From a checkpoint of a small self-supervised audio encoder (BEST-RQ).
Model: arch mobilenet_v2, depths [2, 3, 4, 2].
Data: trained on strings of digits, spoken by a formant synthesiser in many voices, 39062 training examples.
Rows from block 4, named by matrix and row number. Each number is 128 + 32 x the weight over its row's rms, rounded and kept within 0 to 255. All counts start at 0. Numbers have three digits each. After the name is the row's rms in percent of the matrix's.
# convs0: expand pointwise conv (model.blocks.4.convs.0.weight, 768x192x1), inputs 96-191
convs0.68 030:166133146063112113152104132173171130095080149111122081138087086162156188164080088101104089114166107119107124085073152090165167133118105184077071133160142103187131116155104102135158173102118110149094155125137100122187162157163127065151110060086096180084110081080100130175104141132143156102
convs0.69 039:091120126108145135066113223160117091152136142104175161190147172087081162079166167095091079134147095103161157122178144069122187185124127119157101120135167057122123118161172097187172156123128096187089150105142122124140093115126103127173142154164138084080077184156152093118128120106098101141
convs0.70 167:099159097087111126138122059124134139148143118121102121130118118089111106107135139085093157183139117153084122155149127130118121103143169152160118121129137095087156140111095118132128124129130170081133017075157135144091122116130138163120110158128116134103124168104194140174148163087121116133
convs0.71 031:067110089190105111163151091145137155095136177148125105125080175080158111104090107127100136104092078099109093141165080169138128102110108078098110100144131178089156171165131168161102102091174145145166153091160161171085098085132083136178086177153124099095162138089095144115108131127141076133
convs0.72 028:107078125153088076121163150104090075206141151103110086072132099131163144116116078096090106093150153107089107127112086107120158070160135111158144097117116141125153100110093151167079098161164111115109137144111171164165093103135108187075091103083070136106117100085116105170157138146118138100
convs0.73 054:140089137159104076190139084112081101097102158113122148088167122154150100140138157212085106121072120093142130149102030037101177099170171139075088123120178121131108097095128114113144116184146159113139089125113131083119100106146153155142108115156121148139134124115070133144154160086097097152
convs0.74 149:114123138092153140102138167099139180109123188148139136204156046160109150099180146075131158151091154152124125149110157143167131115148140126042178165175110133120086080140055099085125092107136126160111096143101173105155141176155167094099121147175154177112132125171152129124086134114136124138
convs0.75 101:078163174141091093073145090083170063188143151086104086134108142158114052156112139113102137136107150178166152119107148105127127173153159119082106068131112200104132124084134109144162113116198126095068198111130152130116123101116174095119128104138128100064125137084143110129170140132102123135
convs0.76 033:181094137134095150058095083131163155094111173150173137108118145156168097151087123105062103150158108168147116060150096135093110097165124110173143065121130110096163116142151138126094152140155067099157139135120094101149123140120098177114117099173104138143190110096093171097137175115175119102
convs0.77 126:077114159104081200122078150136125114085139157148116143152133172104071141149121167084095127142164120149139081112161101124158130131109113169146148096122109134095211145122094108105095128106124166110212119112158142107138083165149154126138140094137064112087108184167133167164152162093131150107
convs0.78 054:102133147074161119156138102127066081177146171085073079108113118160143126151144176140150108133093099079150086177115107129140161161133159187162085112177111143142102138108088163102132161113144132104089162126093076135054179081081129121116129133141150139155095121121144189131101179168063116115
convs0.79 164:134136166139102095086153167178101103187121124110118182161153130111141117191092170144081067155144165154112069119128146165126155133135111172137198103074125175139106094130174148163195131131127102140139102092115057149085082088119159135151047152104064042079112134078103087118094128123134153089
convs0.80 036:107157112131130183135115136152095141149080141123092115092138093120139079146133180110105083109097134175087094159147082146105098096085101057130178153101103151137161161051139124128167102124066178156186123133114154145058123118097163104107164161119109096141124097094106167069056114153114127117
convs0.81 147:182136149136148127127101160142150114136125134182177095087107116110143149146126082051119165136143095131140112129154134088098097148129112143147119099162176119155153161180145070079122142112106094083165168128122081127165051110088177148148117067142187136173074122115119150140120074154139129139
convs0.82 069:095086130133118082179164138146100144133086043190133217126126203088175123094127144139185178090168085129110131137133113160129090153108111135181144152120127159145163142078100160114118131091098156133095066159105161054053100138152106186145138146110130106129155167143127106122050093155154095115
convs0.83 104:165073096087078137131146125126096132169032078149101157114214081191115120194139159135095125130128138084169088125172080095188117121159172156069080177166134101126197126105075167115141152118131150163156152133120095116117116036104087157104119121140141146133239101134140126167097114097129058141
convs0.84 157:122164140100080148147114154161129169166129144093127145101130168138104122085115168111095093132092093110129134133118144114105167172207128122109116122113131114175124185125126125077093087119070109105099101122116142071081140132131099141128105142179069123143065131138112099105162149107110053167
convs0.85 132:130073107112079106089139199139082138139097159134172182106147139091181120066177133141133131162201183127108100082131123184133114136102157107180180083123142139139158164106120125134142058097134091106099104104099112084160037101155131101074104124136179074163093173137127115099101100104138125145
convs0.86 072:157143117098163109141062128141150140110140159064189118152098060124104159136099152118081100171136130134144138057192113126102092112064091091112079148082150109163119187158090181134137108126121115099134110144116089164139112096128130095136184134166197137090125159119115117128128149118194139155
convs0.87 158:147172077169167128148141136158145134149141126140124093143188146178150181125105117126167118137135089086124114124125137122103139175092092127088148114156072197104147132161065122136110151173103131155146207159091089140107187115161172074126181109209189115193166126134104176134083165106165163166
convs0.88 157:147178140151205146084142153029173147077163126092117113203157134134119139161126042150127126135109137108142151093103160105171112092123123109133148138085124078177090143123130144088189114147118163126072190132076067158139146084098100121130164142181099130135148168128137143173133115114120167136
convs0.89 152:131124178193130163118108129154159136147153098051126088161104158147095145077104126075153163136132123146138110101167140110129134174103101068077166098146152141125102122165114133168132100118066196133112037145104126144116100119109135104072088151086119091100077108114176153117104125107121137121
convs0.90 124:113113131137157185141131120097155142143080114115167152113124192118198115113096131101148113166138120147154168135171095102166147159102157086203077162048122102126144128102157097134118164152105142125178134102154142149111140091091160198149092116170171137151149145123197123102133146166059119117
convs0.91 183:155169158163152113172147219111097141097130144159114058162150189094107139153109094119094109097136097149089098096111112155127098110149156142129110134105114120119165068107152142155122072111121149061093176076153131118161152106185132126149157123144174115076130166196131111154164165141139106100
convs0.92 079:146172105091147160093072117090129173169163082101128146091103125125131125125057084077131076124153153163110157152119124139081129106136165145154062127093111080159160172210085118121103183116047127116085122111148155158106203139124124156228150142221124100177109225090159120094094133143091122150
convs0.93 132:129066142136147116170112035152090163110164108165147101093054139099197089108149106109107108169116150058120087152121083129114076175136190062154113131140150062129130111121121115064177155119132154116198112160115130111148130149092166153118167121130134132124136096135148127127111101113106114115
convs0.94 085:115181180141133145135145170127126134117142120109158130124133112126140165091109095062161155121145169118136191081151141135177091125153186149153090129122097159094080115103122178156129082157119157156160079192130108091075130108141113110129188181054172059130103129156178099155070172135104100078
convs0.95 039:116150110159153143066114166186173116161176075104141107135156082085105122085100166106202143088138145172052143088121127154116165145112121163187132097156053119134148152100113171128076104120117107118096173109183120089110135116144124151146110149144089119145143074126158096088071123151160129131
convs0.96 151:135190139064133124085167134170082099145117135179166112145118116160151139133140138102039152167180172125123154123123085111156124119127078119122185139135094111119141143091145138130132110115181089181154204161173172134103099111095168151130146188156140177177104159116135119115070118144122131183